{
  "input": "waveform_16khz",
  "qk_norm": false,
  "inner_norm": false,
  "wave_strides": [5, 4, 4, 2],
  "subsampling": 2,
  "layers": 8,
  "positions": "learned",
  "optimizer": "adamw",
  "beta2": 0.98,
  "steps": 4300,
  "final_lr_fraction": 0.01,
  "warmup_steps": 430
}
Rows from block 3 of a small CTC audio transcriber, named by matrix and row number. Rows with one number belong to one neuron. Each number is 128 + 24 x the weight over its row's rms, rounded and kept within 0 to 255. All counts start at 0. Numbers have three digits each. After the name is the row's rms in percent of the matrix's.
Before each neuron's rows are labels from the 100 clips, of 14976, where the neuron reaches its largest size: "responds to" is what is common among them; "peak on" is the class under the peak. Only what is clearly more common there than usual is listed. The data: Morse code for random letters and digits, with fading, noise and interfering tones.
# gate: first MLP gate (model.blocks.3.ff1.gate.weight, 768x256), inputs 0-127
# fc1: first MLP up (model.blocks.3.ff1.fc1.weight, 768x256), inputs 0-127
# fc2: first MLP down (model.blocks.3.ff1.fc2.weight, 256x768, transposed), outputs 0-127

responds to: the character "e"; first character: e; speed: fast
peak on: gap
gate.401 180:132129130129145120150142118106105137066144095121136118126129074125126116123129150126122081114140125112127137137159113125150126115105108115138083154119132118143100136062116129084129082126110079137119117138066101127131140124132145118124136106139151124051123095133114124120113139136124141084119146132144117120061129143142118152133138118086140138137122124128130128047113106127126118094121
fc1.401 097:144132148138138089142145107114099157126167128149145118130131142102110140144129174101137145103153128172129078124139143120097121108132160127141148138125144119110155113164143134164170179086121091089147097154177164117133132125199114130118118169085132130150131104118131114176122088123089140160106096179135121118154128128134115125113112140160133123111114138098164131116143106136158151142089
fc2.401 104:123125150102134136130155118140153146083155117133152150067084038162115140110108161090143161134113131143124093115143149149117155132116130110117153112170157119128124121116107137123109163120142172117155095113115121121092100147160123105167119122120134101043110119123118114140122086083142151122112128141142106143075120179105145160129094111145129135110124112077132108079127136153148111131110

responds to: speed: slow; first character: t
peak on: the character "t"
gate.694 050:127140111142120089109119122123103125129158146107107110104084115125124141101169133115113091119158133121087112152116089160117125156121092118124149159111153119100141107113143129120062132139115133106142089100164123123112199120135133143117148150122115128129097146128189138122121146127127068134139102117148138126074127138128173123151114134121072110175135097169157139125151134162123113165126
fc1.694 095:093105126115129116122132135126183117102139136157071114120148086139119131147136151128112121127097155111119107146165102139142091146139157117097121152115137132193109151098164127102133140080171148191129122128127137162124102101121129120151076124139141117161124106092141146156148105141132144121148137097089178116127183109140093120124123171128126128112136101132157116106129132130154150107130
fc2.694 078:124120119125128092162133165145063168129177125165118061124147120119143085104100111128127108148088158132159128155107124099115136116096128117128072140122150134112125138120095084178118141169148126142164128141124159150124198081160141125101120157120126148121152117110089102106147135132115142163112095138123143136112148141145125119101135112166114089113144132117113100124183140103167086110151

responds to: the character "i"; the character "a"
peak on: the character "i"
gate.517 055:068111171108127177132117105116141127162148124130155137137131132120102149140116144135076106155144141131119185128115128124126125122022115101108170117095108166123127122097157114115084132171144125178147116109132066153117136145146136142147139124129083090168145117119149172126141136164095112164153149109109125138113144144130133115129115152159120150089122149130136144143110105109145141126112
fc1.517 100:143170148113132127122098141092124155150124104145148134117126167141113157104125086121099107102202118155132123138122106099120090130153090113133138133107091121132126108133122165137101138124148155114070099136118137107125138098137089130097158127102095112132137113129112182106153128097127130118080099123109142106098153146110136123075141120111169139135155145125118105098091149176123128118131
fc2.517 092:110152104192172161161148122099099132107133104151140102143138142128155125121132156161139131146140111175120116161113112112146163134123106103125130165102127114087103128163128145120128113139128124096128116137115131120122115117141116165136111189136100102133079109153102137156163142129104126111135098164119107115129164159171122113120100117127112132142197163130119116172077149124083107179106

responds to: speed: fast
peak on: gap
gate.105 098:122137128122145155153120087117105130096146135114109135138138070115138107119109120130126071123134109134121120140177118130166119121115095093138131156141130125123120141082133130087121098114116095131153130150091083137090136075131133132142123083148150131068135105133102134123128129161152131083143144124155133125086158136125109154135139118111113148134135115127146149069130132136148109120102
fc1.105 126:097134158071119130138128092119080098126140152102152141136122132121102178150090120135160130118123166146129126172101141135078116121132160116120194108145134100095178146148116153141138127148165129091172104155121160110109114102157169066135137142118135132142131151125106121088134089137131089102128129150146121147130128113100161113117122102121121108169133095120144142128145165166178146106084
fc2.105 143:123126162094144135136159098121131156084139153134161135114101039154112165142113169126135115122126149147108097167139156153133147127143158111134172125163146114148119107088121141129137161140133153114148112121090111132114135141160134080153113140120108086019133124158102128132129086112130139109091136118134130127044118157116111133104121103109114132130127113119144115036139146163132105133111

responds to: the character "e"; first character: e
peak on: gap
gate.527 215:132124140140142133148141111100091130069147101124120133136120060119135108128126142128117085114140118111124120137158111128155116110107111112147073149126127126123109138065124123092122077127112081132118127135073098129145142130141127131124125099128139124053115101134116126131109145143125135078122148137142116121055137139135114138122135114086154141132119132130133132052120121123117112090123
fc1.527 102:114129135153121141131112130121113116140127157124048122129117136094105137129131168126148169148104098129112079153129164129083117145146134119116151140113138129118177122148112138081126158116167170110144129152155101157157145098166124117093150211152153127149133147168159128124101150129114143174151109118115113103132115133130129131101123139114134139139112156112135116143139103131147146201061
fc2.527 100:139143144109141148138156140144168146083139112143147156077093073152128127124091143105153149115124131142104082119130145141122172140113141107135138123213154141137120124133115132096107157100145185133139112132148128121105117163137127105152123106121128135065124144137120129134120107105146149106116142138121107139095112142089136146133107131141116141097120124088127096085134147151144116127130

responds to: quiet level; speed: slow; fading
peak on: gap
gate.99 049:137117111149133123119107133140092117127131142134143109171124144150110153138108076168082160188099155179137177138119120123120159121096139103121149147110155119115114112123154106125109159121151166159115136173124069141129108120127105168145144143103103153123146127134127156106122136114113154145111133152114102140142110128141129151131121070145104116118094117168160180114127159155160124129108
fc1.99 093:109126162081104104134163087127156131134131113150154103119124127139152112157143142162129129117142104077110155125137158131096122129148166156174154153138154108107127118118107146103134102118179120176135118078153163125138130138099113160130137130161113173116143133193133128172150128097087109120109138084114143163113121071113131118148144115134133128146137127093113136130127185167092133123096
fc2.99 081:142150146100132101115122147074086167119120207145103165109137091104150103092108119112132132113144125114149121121125126136175128139131150119126075142137151098156118124104145105094156116131163143141114121165101163133141146097163129119089105192158089164146142119145137128165135123152111107158070116105099106124129081144154170134080151124120133132150137156133117157126171118112136125129134

responds to: reverberation; speed: slow
peak on: gap
gate.323 102:142140143094141133114150151148146138130174170119170141132150139100122130125141182145105086133141130141129142166168109151113167115134156123171132128122107092162098162134126157083143114120166117166122132140121118128146139122158128132104178114149114086109158132133150135144133096193125093144168159093095135137117149121161117140135151110105108141079143132149129149135129141165124131112133
fc1.323 177:123138143105142153115140110146129121108152162115136134129205113096173101126143144151129132130140105130086135154190182129132156119105157088169129129131122122147080156110140136108162126111164115145133166169123115134167143109144155131092155095163139103125158122133123105140128150167123120131195150131097135112128133161133146188163131118148102164107101162152131151111114166158122140113133
fc2.323 210:126122119123122113134110123148130140177141128157141135133139207132126130110116143103128138133112142154116129118116135124120148162142133194122177110136118143129131118169145131145111149117134111119105122126172125108124137132106140129147131116167156129212132174114173131127139128106134119129128130137139110143218147118112136128149109124114092136114143145145126122218143109135120143147129

responds to: quiet level; fading; reverberation
peak on: gap
gate.203 051:153060173106135135117113122128087115137139198130138134094122137115123147119118177097172089179139113144135129124118119137077151155159138151148151184131089103149160143143155120163147120142117144119133133131132160142162125165124128120101102098136111147116102177107095115093145143149116118101109163155154108113147093123117122115120097105161111119098124105133141152091066137157099165113096
fc1.203 088:114077091141132121121123112096132104136129105148149125127157126115149120083124122156119098141148118136147114097138156165143142160108131131121128184122134149137155136119101111123122133104132141116163158148154145134066163160163144136122111127144079118162187083192070188121135134118125133196173110098109127133162120139123126133136089153101114118113133145081109122138171130099138165129108
fc2.203 083:132136099150161061132138194144131130100133107121148110104139146133125077158105153134172103088141114110146151136152103148119101117133120125102120135107100121143159110111106103132130170131150108154096091097140133123135088127071142107129083080169119133152138130104151127162108153130116134120067090138157120153112146144078143119100185113142158109098143138116120076098133100152146130118123

responds to: the character "e"; first character: e
peak on: gap
gate.174 190:133132141124142136142140114098109138074146106133112125134128070126131116138135134141120082126140119113121134141164113123147107101114105097145085148130119118139094113065114123080119078124104087150124120131080093130134135121131116129134127104131140133048117095138106134123112128144119137073118135131133116120064146126126111145110134116090160139127113128119138129049131110123115110089129
fc1.174 098:114118099153177149132118098153146123132157118122127149139163134123119088058111129105139127157152129122137141096142132114157137118107134078142114099102112142166127145128104126145145109120109141145153130095110063142136152153111140160101145084114127102105126089144106139144120143123197164098142114096111111145117109118165102157120125159098184148137169164151124102122087151113095117122142
fc2.174 094:134130119154135121130110132124074096180109135111118109191186227099136114158157126136095109128155126126134164130122099105131086107109098126146100149069095132125127150129120088134150113117108097166100166136133121126155154111117150161084143147140136147199142137134141136116129178164109132128146140109120140120170124091149130110121155143121127134140153138157131124171122111131116161120145

responds to: reverberation; clipping
peak on: gap
gate.70 110:126139130128156143166144085112115126081126132119123132165166072118122113142120117121127088131136128148114124133185120139149096113115108093146100154133157093131111138095119126087128094109128082129140133117089115096110119108122131127129114091124159116047123109107106130115129116151127133113112114139151098096088166134102124151137111111095147154125109114121141133069110129124163105093100
fc1.70 125:109147164104125140108144104136124115164149165115119123143146132144111117136122116096123148127119123151096111125129136138080133152116117114148170129112163131098178114146142164157110166089181117126142129111120167088094150133135096077167153160124100099141114145107136125107159106174166090133115132120155132122150159095143137144116111132113107120094130051104148136115183153166185134130096
fc2.70 136:128133157114141129127166115134142148084125145134160128116097020133107152133109176111150116121117129151110091159141147143128157128145161108137164128183140118151126121097120127124135161136141169115148131118096131130128143145163131082148117143121111099004110129161106129135126091115115140107092140114121125126043128146119134140104118113128125132122130126113137104041141139143129110161115

responds to: fading; reverberation; the character "e"
peak on: gap
gate.481 051:184140141111135145100137119155143089135149132128100155155129117121120140166157101107113127176139134102143115114122141139123162132142137129132144123128137109146147140145110160162117138166154142151186139059063111143114153125173164142084088068146100135120159107158151130151120123111158097147119141129170135095136110123146163121130202156108150127106166087150060130141115097116187163147128
fc1.481 090:113122138105116121149158117184126137130133103148092150116187101127118133122158153125078111096123171179160163132139131133153123146106116135131137121135116133124158073148109107131074165151155122082079134113132106127112139128161089108127159159111131096142090105143161138116152121113109144126097136129125127129125159098121152121101139084114163135162138114147124184080115117115117191140126
fc2.481 088:138130115081144144101134108104094168107162142134147138118118107081154098124133096162088147092108174090134119078136124123153169115104153118104160103074111111122107091112108106098120122095148143104139140140125189101159120091126133122130114123143117173155109106090102119090133155156123127156082108098107104137112137133124160133125150146144132137124098161108118143139181132125184152110125

responds to: speed: slow; quiet level; fading; reverberation
peak on: gap
gate.129 046:092051119119132107122129135117098130115133145135141126116124140089160134108136131126075119161129198090155169127109121154107136132125138152106151125101123130128130160097165119091114145104120110115159119123118077134155087120148172125126169171157133134136114119109107124105127143115145118135168120129127099164144121112120099116157118119124130126075088134129131158150109115127142113091159
fc1.129 086:156094121107091149092113154109118123131095120159113149092116138156139164147164102111129109152142085138127166164164141121082129111114134134169164128129125163133111100128148174116155109133110127111118086129113107108151151089171176123136120130134135138152143093123145074162158105164194146146130123162116095120142154123124131087147101101077152086103111098128183117153126113127121155161104
fc2.129 084:117095127117103103133152160143153135156102107116135155129178091125136172126101146103115134127128089153095090124136117090142100107098159122114130128135088124153183112084147103128159149096134116113086140118076092124148148126126129140084132102129155093098169108174121099150117102117138161125157090132146123140132139153160126125173118097138132157133090138102139132101099111114108095159137

responds to: quiet level; fading; reverberation
peak on: gap
gate.198 051:098125131175137139129129071124172093102115095087130148132116124151119153130106153137100133140092116179120139106098127091132119118115115115151100098126100153093084101128145105086156130107133120125120148104121131154161084148158121134177127105097164103146171126117136144079125138138144147067138126156121142164132145117132142120117093146152136106144030129147107089139150092107121133155161
fc1.198 093:152132076153080114115112147100112135148138137180136099159122146129114079133162130163125119154162200100138092129122107132106113098165147158117117092150129143115137109120127146129150158116163123110116147106142151144156123099112141104132125134161144099124147107153109137135128116155115117116132154138109145105148087075131093129108158090118119145155166160183138177132128132148150087174161
fc2.198 084:131081106085129107098130118105101134169104122129103148173086117129151108127111126116130114085132141157116147136130143116163158119148119121104142133114115139158149133138168106122104099131153123083150108143158147084173131149124140095110138124152113151108096120100111089142139117139168165131140145115111125117117129163114098100131121088181125127141158131159105176119110089151115114098135

responds to: speed: slow; fading; the character "t"
peak on: the character "t"
gate.342 052:136126111152169149126086179164076124139163122146144125140112170123113161131085127150083097118134083109127156129153113112110134108090142115122103165090139130088138143116121152101135116110108148134104106120160104147132138107156121211157142151092159149118079119118116105107123155164152130143126188158146142128151132118103089118147091121131114170146157109116158145126135123176099116137120
fc1.342 091:059127134161099134092143110146127135101096133117128108065131120128164137122113111144156157141087209152114111104123119136133154154161149115110155113169132140130136160155154116152119130123151116148159129069126109109157081117084081124140121116133160068090128149102136129123147154101078184129104119083105149163117163104178120121129109092135135116120138133090138124105149166093151101147151
fc2.342 088:148127143098136099105128130148083111135140177128128160096139123104087138121119130110138137156076127160143119116140151116110139148082118147109112118098164162133139123087128078112156138098155139188119137173139107111134089092148160167111127146115103130130123154163127171114095095103145139151135134162078136116113128133157156142115074137151124138128142122164151124121170145116129130151113

responds to: quiet level; speed: slow
peak on: gap
gate.738 050:115130153128122111118138143142166142149113143152146129142145105162088110175120125107116111114113132109152066162069119147098122126153106130127113113124088144170120167132091159138132097105120152074098119047141071133114091116150147117125097113121143128094132150115135113099097094106120144128155111129149161180135148065119121146150165160133116175070141161144117102140146120165130118146130
fc1.738 094:067103133168106119126101160132108103107131119120110116114124150119064164086150119087115130176162110135160113154078124129123133121158193113110118130138108113126170099109148104151163124183080172149117115157111104087119155111098122165130117106122097118129151130114162109143091169137138152122130109175139132148111092125122124114159160122120123099183127154151122100109116143135146143096100
fc2.738 097:174148136112137107137140078136130125118147184115076172110113162131140154139161097104134107105122070156143134124175114131131141160141096122106095146129166132125105145171140141142086132126089141116089184206099139150104082131142120150123149165098135117143132109121129132089144132111147113121159105141099146136159147147133145136144087108133121149142156118116120113143111149116144149136132

responds to: quiet level
peak on: gap
gate.714 049:134156100153183144130158109115133111135165152154124127122132173109166111119134111107078148141102084101086078133136142140111120110076121120153135116104091108076104144166115136106136100178152105132123146081130161098124144141086134120138154137136136116136106131119144141153073104155134105094111068079100113083124161100141094136141137180144161112112129078151152117145111122133140136159119
fc1.714 088:123148135156143103128096096126095139126131126169124095092116130141093129118108115087130134153148144161151121107081149184134105123100133165125149160124108113155116100132147117119137101109127107099090132178109109141140146145126079121134116082112146174143139122078146125108105129117106158121133127148089158136110112138122099105137113110138140100089152113146143112136143116089073129132129
fc2.714 078:116136121135123138130127129148122143109164116143126126112114114136193086114106139121114089124132104113176074127130135127137165125096147128131154111141202124110097108100123080130133157141164177105106155120164137109104094116159139103131154119141145111136127129150140130158139179120040132141151094101119145133120134108095131103148100115110153126138169134093105145115143099128127164104126

responds to: the character "e"; speed: fast; first character: e
peak on: gap
gate.441 050:073119106159136112074074106155155130101090132119169123116091115164150149123141130134154045138121129155148138133113114126161165144101149172153125091133093096105137156104175130111155106149153146115138133163085138088124130154151151117123111102146119097099120135113116136104131132095159132127151150156124107134114147091073136111126136084137089116138117114116146118177115152131078173122156
fc1.441 085:149119138138127152128141153129163169142142097162112108143172087123108122111146116109121114124142091112098160189131123143098118144144101126165164127086146109156052105143144137083122124148123131155147075110120159172144094133111128121120144122097116127175105161158113145138160117144069130160144122141106135150130117105125138127135127113135121119117101134103125150139122110098163161158147
fc2.441 081:118127165114108046159159144139115138123101139105143128159113121130126129170091131115095089112091097150116125155118114139154125102090086121113143081164105111149154102157153140153128133134095159163122096142169159151098112126163111136096133139102135136114101084128119139139115149163092112115137123138123125142170128111145147105121074120130117117115101103160196103127104131119136126100148

responds to: speed: slow; the character "i"; reverberation; first character: i
peak on: the character "i"
gate.687 049:117153139103115109126131108144134140129138123139136123068106120156096138129136086108143148113075133151106094140144148153193195088096161140155112146172090179148133113131100107105141102128135153165104097104087090131103082172136146134137158122133126130107144157135131122157130114156068107104122163100125118181123144149123140166115114130144109125121134145122143118152151112163157152161114
fc1.687 089:145130140152109130155117148116132145103164171110110139161147154164120118119139137125183146142159135188098178136118114131161099106092117100075133106129152140108154136146142086133105080111155117151134157139110127165136148131195106115131144090174174144129123141102135107130128129105059177088170109114150135133100113133145175124105124126145091144124091124111133112156134187102133153155123
fc2.687 083:157094118138117149135140110162131146158146134095104131125100131101134178116160159160155104123177111129168151125092107147120112119169122129127145130103115121186088146140116144082122134147127128077163114089143088163151134166143125137132116146133167110133096141119111143079148133119135092123123128083127123173137152099108125132115147087128104113126079119121143102151115136154155152128119

responds to: reverberation; the character "u"
peak on: the character "u"
gate.197 052:148139163153151124138134087152117137110137114136167107127136127130088142142157088155154122135111102124126141143105152115064119124081110126099159089075112146104113129143098130142142172189140129131127141169114091135098153116127117134172184125153133132166140136143127129124087171138119135156128132137149122154098144072086123165110096100122128113158113087102098158138083111149099126086077
fc1.197 093:114129173119143099106153129098124125150142144154086104078123097131120075123140122154161155125096151168098142124095119097116210127134156107139148178119114127108118180102143059164094125115159116125156139112161098148140137126105152084154133141149131141125133116160181151121132127104148130149095150105114111184111114146153150108150093105163158127102125135163135105142129118099085081103099
fc2.197 086:114108156078137118159134159128094163114080164136108120108107137135166089120098133143118119125135133148171105120134110135109105178111107126089146117073123151098113135140127110171126199155107144101082123098152107104135134126126151144147134162141129144137209132120121119156113118116095130137076120139143130130127141119146124122078163122140135089107124120096067095153160113145152139159075

responds to: fading; quiet level
peak on: gap
gate.621 049:120104132123129109109121128212146183155144143138153131146105114085127118127128126138158129129106122129157149136117132095165130139069114111140159152163143114144141131128106155111140136120167117122149130151144163155130108159109088112144152132133136184092104127126148128077113139067131134190190144133124141156124143092133136131103135137145109095123123093128107144144143117132109126168175
fc1.621 094:111112119133125116101130129127097104109108160117114098156121160054135137152129138138095136133158063142117131125132076146080077162103110108118139145120115087151129119123105140164121139155110134205152158140157121127142150121098135122153160148148131125151115138125124167136164124137113150158172112123079133127150121120132138115152166123119120118139109170151118119144126122114121126127113
fc2.621 077:126196141168117155115115119140125122146110119144123120167110087150088135130145150139128159152116126111140158109085157118125100123116143104149161103154131133127106151171125141140174139129152173122164129093132164092134165122082132145159164140133108116143121132171072132130118098131135147163092085115153133103109143126125092110095180133135166128112138147132107090104153152116112150155138

responds to: the character "e"; first character: e; speed: slow
peak on: the character "e"
gate.212 057:148129143119108121113112115103069105107128166091130112137136102102110125148129122129108165131099099109068133141113138134132134101143126121126118147121131142142100106137140174130147085130091149101122121181122177130155131085153119087151121193111133181127103112110134096148129175154132089122088104138140095117110114126103141161102182157140092123152101159076110154136174155137109147099157
fc1.212 087:163097134098130174143146157127105119122175179145132105115173143117146156105134147149150088148152122116155154113088133157109093167142116122120144089086125130096141134164125127134122122144123123121092133089091152096095114101102166161102143106178124130136092136093118146099162094127092137112137106119125142166127124149169104129117123134131134120120164112125110124098093134101121132169112
fc2.212 095:091140145133118121133136103115146102144121158134165138158111107101110122149123131094113101142106125088054110117100143123093106079067141138123134118099147118084102119109100113134154134169079209131142104106128111136119099130137138124152141166092100134081124092142144149144109131158098136163119140133106161134115110156104127156112059120135140137126128153142158111119102128148050148133137

responds to: speed: slow; the character "e"; first character: e
peak on: the character "e"
gate.570 051:122112118124105112165126065122155131100110080114118150144117152125134135122134136103126131118103103159125082123129103112114150088099120128134106100181108075157108149102156146194183150150142099095122114131089094139093137127146139129103108107156152122157135150134156090136098145171075077125154135065108137129132140115106126124109141111162127138143148159105158125082111139107100147147119
fc1.570 093:100182111131111134088128153115101116115100123149144148134121144115126104164151123116174120112181125148110119169126124111052120120188117120114152081097110135112132082150137108124113110160138093100099146125133162085136166154093119144129125095145137076107076128105154109102165131167142112119104127132105130155150160149109117131119113146126154139176126096083148135073068121164121120140145
fc2.570 085:089144131106149141114184151141148116101099159138159170124117132143137185148091146089146124167127159085120138158129086093159165090078150133128135105116119124179138124091128143162140107159093159122116106133141123157154160098114136095080126119100126113103120082130116126101108153121127130144127133091125110121115180158060102129124083135141123147139085141116117153095116133122077131127115

responds to: speed: fast
peak on: gap
gate.610 112:144129175136136138175142105107094139073138102129109130129124074120144109132146122117114077127137132121127124123158104133151114096096110112134107132109118106123114124085126152073124079116111088120137133118063117112124132116151126122136130109126147111066121104142111118113129130149134122071134157147149112133071144152100115154116130119111141148124128113118137152069136131134119097095105
fc1.610 120:120146173105121157146128100138124135154130132082132079159127141131119173177126162145134143127165157171136123119108167135124117136142148125115191131121118115083187125155141148166116125125127108135186099101136187152101143082144134071136135196117134121137111146101138136095140117126103088130144120162117112138143139094104108156113100123118109133120122103124117171160145141157166134114110
fc2.610 140:126135158106140128130165108122144152079141133143147142112094009154112137126108166103158133129108134133116089160143143148145149134139153117129152129185145127141125116086127135132124143139130158118135104126092123131120135144161135088152119133111133095005113118151101125138126105107130143111102130133152120135044138161121134136103110101134132131136133125102136116034135139138132100143111

responds to: quiet level
peak on: gap
gate.330 097:152138128154145148125170120153128143128112153113124147130173113075146141144123159145122084101143130124135127153169131148131149113124152133183153120125119145153091168117139156139145118100163125140154167134110107131182109139159152127116168125177142110106111142133164144139135140142127128124149188125142145126104099129140110197168132121111129165115083136171142140136154167161134157147151
fc1.330 176:140119140138112104134118099109098147140105088131121130135104136184129176130128111092124125119122164121148100138100092135123102142141126176087132143122177165098137118123115099137111127132099122122092124100135126141094138145124139083170092155112175141141116142153141144141134146069127158110105108151176140148147097148115152106114119104129111132165152139099124139139147097072124109130140
fc2.330 201:130127142125121150120145125094127122079111135091104119099124068126136140137147106158123123131141101104133118140139145142143111098125123063125093142108143117123130116093112131130149111123120152131172132134087130132142110117147136118113131139083097129049109095143085119132104132138132129136128126127121136110052095146151126135095151125131166129161108109121129139058121154120145113106103

responds to: the character "i"; speed: fast
peak on: the character "i"
gate.704 045:114117146119118187138138126093154147150109095147135105135116125151146096113114127155142136112121123125150101113076140152131110110154106155138125092123159115155126065107111119146166074155186111102099136150118117122133090118153124091135109129119101147125117099146162136114182122130106099103107131147098213118142141141102119087099147117129146129124070182101147128147130131123083122134153
fc1.704 086:131136115146142141167144136136122104146185111103140168094136106127158172101125117143124061129108152101093125104094145144105104143130138135146134139142147141102099073149118176125119149188141111116142116168183124130118114129128151145101142084098132162126099106113140065154116106141149059151163154103121094107147159127148163135128143116111117156137121130127142100105139104157117125132115
fc2.704 078:133138142147133123100107169151156116097064162111131190131081126123123108167114144162121134160114147136136139136091164115140128111087100138139075127086167112118097118107134163097139139164124126133091103172114162105124140141142152099114150143169142110129137152151153139131111086124162063139149139104151132146111151122129140135152171114175120137106083095108155113099135165125145129113143

responds to: reverberation
peak on: gap
gate.104 084:120156127163102146097123110168159118117127184099136106148143123093126145100165138150145118123133100153117119159157159135114176131149156102163118121168099112157112152136159161125141138086143111129147164165151129144163142115130133143130195070144155081125116148121167097106153143157136111129165142120087158129131159118155110161150104110114108131134124119140126139127122138131167113136130
fc1.104 159:107159095158132154102139100153151102124141160110089117129152122067140117116128136156174133152106123167141118089147144113130158105123152105175152121122109090099133119140154157105148134131133116126136141152092131116156129116147141200127181087140150095125153116147124090104111137152110120144173152100082164107125141132135096157163095087115112128151124101147092139139112140133174140126098
fc2.104 187:100137096138111097119095146148133109190149126142139118146139194122134102104129134110131141151111140148126122099112113098109133124097125154119151119136100101109145130164127134130119159134126109121098128142183137141104155110112111154128137119140145158214133167123150143115121134133106115129134107125134132137200156106121131111163116134144099123093153130128136134215127094111106159131158

responds to: the character "i"
peak on: the character "i"
gate.664 049:134152161115101140133130153129147117118133163144138165143171088107170133144150140131137105124130118082133071111122127132120139141097077095132142113141141145135097106131131125138082149098129120142154166151138162157124137151087129123117126132114138156115162138122160146129096138094090146141147117144112084135118135143110129137120132115142127127080157135121115134131117144131140080151133
fc1.664 092:138113141122148169107124152102108147090119154141091116101105119125129098093146136149141134130120075056128122122138108174130105141174078113117145116142131130104113095124153145179126160141151153161136122123137140102116149125156108106145154129134115154123145116149162094158126145127105144104094086098143168108129130155131155144093108116139113141133124105124112157159148089116122113122111
fc2.664 090:152128163104098100142128168140143144165114096151113082145165130137129130111133117111138108134121122095104113145158092132145085129142118138127131140094107101142151136143168136132122145115122102134120089145126162159138089127132110080088139126119190143138135109161129134119130081132114147103155118158118131138115150104126120130137099126153111139137107128123162105126123173139083151134115

responds to: the character "e"; first character: e; the character "i"
peak on: the character "e"
gate.18 051:135088142132125138114077144174143130143107111099103146080111146101113130180138132086144137150135128146138090173160136107108132103112122131101112137108103137120110127134116143111129117076104134118098146113124124140129140142137140117126127114121137137154127192108147135161124112105140107169092129115163152138151100152123143123115144131132145141130162119167129177104133147112159185143146
fc1.18 088:111070139152116110133171153112154068146126122128184082124129140081097126119127144152132089156087145101100143132138154116102124120175134135083156094150158141095154149147138103130108120094113140137120139095108094122150162096147133148118114110114192147125110140153124183132113112108130137146151126117142112138120085141120169122107165094159098114149116135110140177172142129172148149108099
fc2.18 073:163137101083121104134120141116212110136137117120110149102152175137143115133101109135108133111126122098135183133110144112143056151159111111128115134094161133135164097111164142139132082124137085121153158107091121114121133141153109112126134107114177129147148139123145133177136092126133102135154141119106134133152153127156134122134134099097187126138152115105142091143163108138165118120091

responds to: the character "e"
peak on: gap
gate.427 053:127179176135135121135113166099127145132121134170162110146125112085094137116111151124110115116086098102137122159133148144116167142167089145141134131172157140154128140131147112133145163102107120143169122139140121134153143140083155131135102078152114135130127123111117125102114111104183108095130121132073166132148144094124164131157152063138119132119155113118143099117140144163174115148109
fc1.427 098:124092158173138122147129146124134142143139080155104111127130113166139097114145131147131140152148141119132110096081131162172095166159148119148142142141107119141111118146157142109157148118153128142163188164134093134088145111127160079102153141108117117110136115163099153161104116083167155106155123160101139132116133128152127105133181077115123089134124150162133152129108157095106158123105
fc2.427 086:098094151105116099136156101169135107127161099140143119136131128196142196127084112165156103160165092079140164110141126157153108150084136111080142109161123117118180121144171124132104085126125144130143146184152155134145154154116141156117121144138131110093082126124122137089181132149135124089166162139094128118103119104123113112125112116143150120128121141109137159095103181099135086126119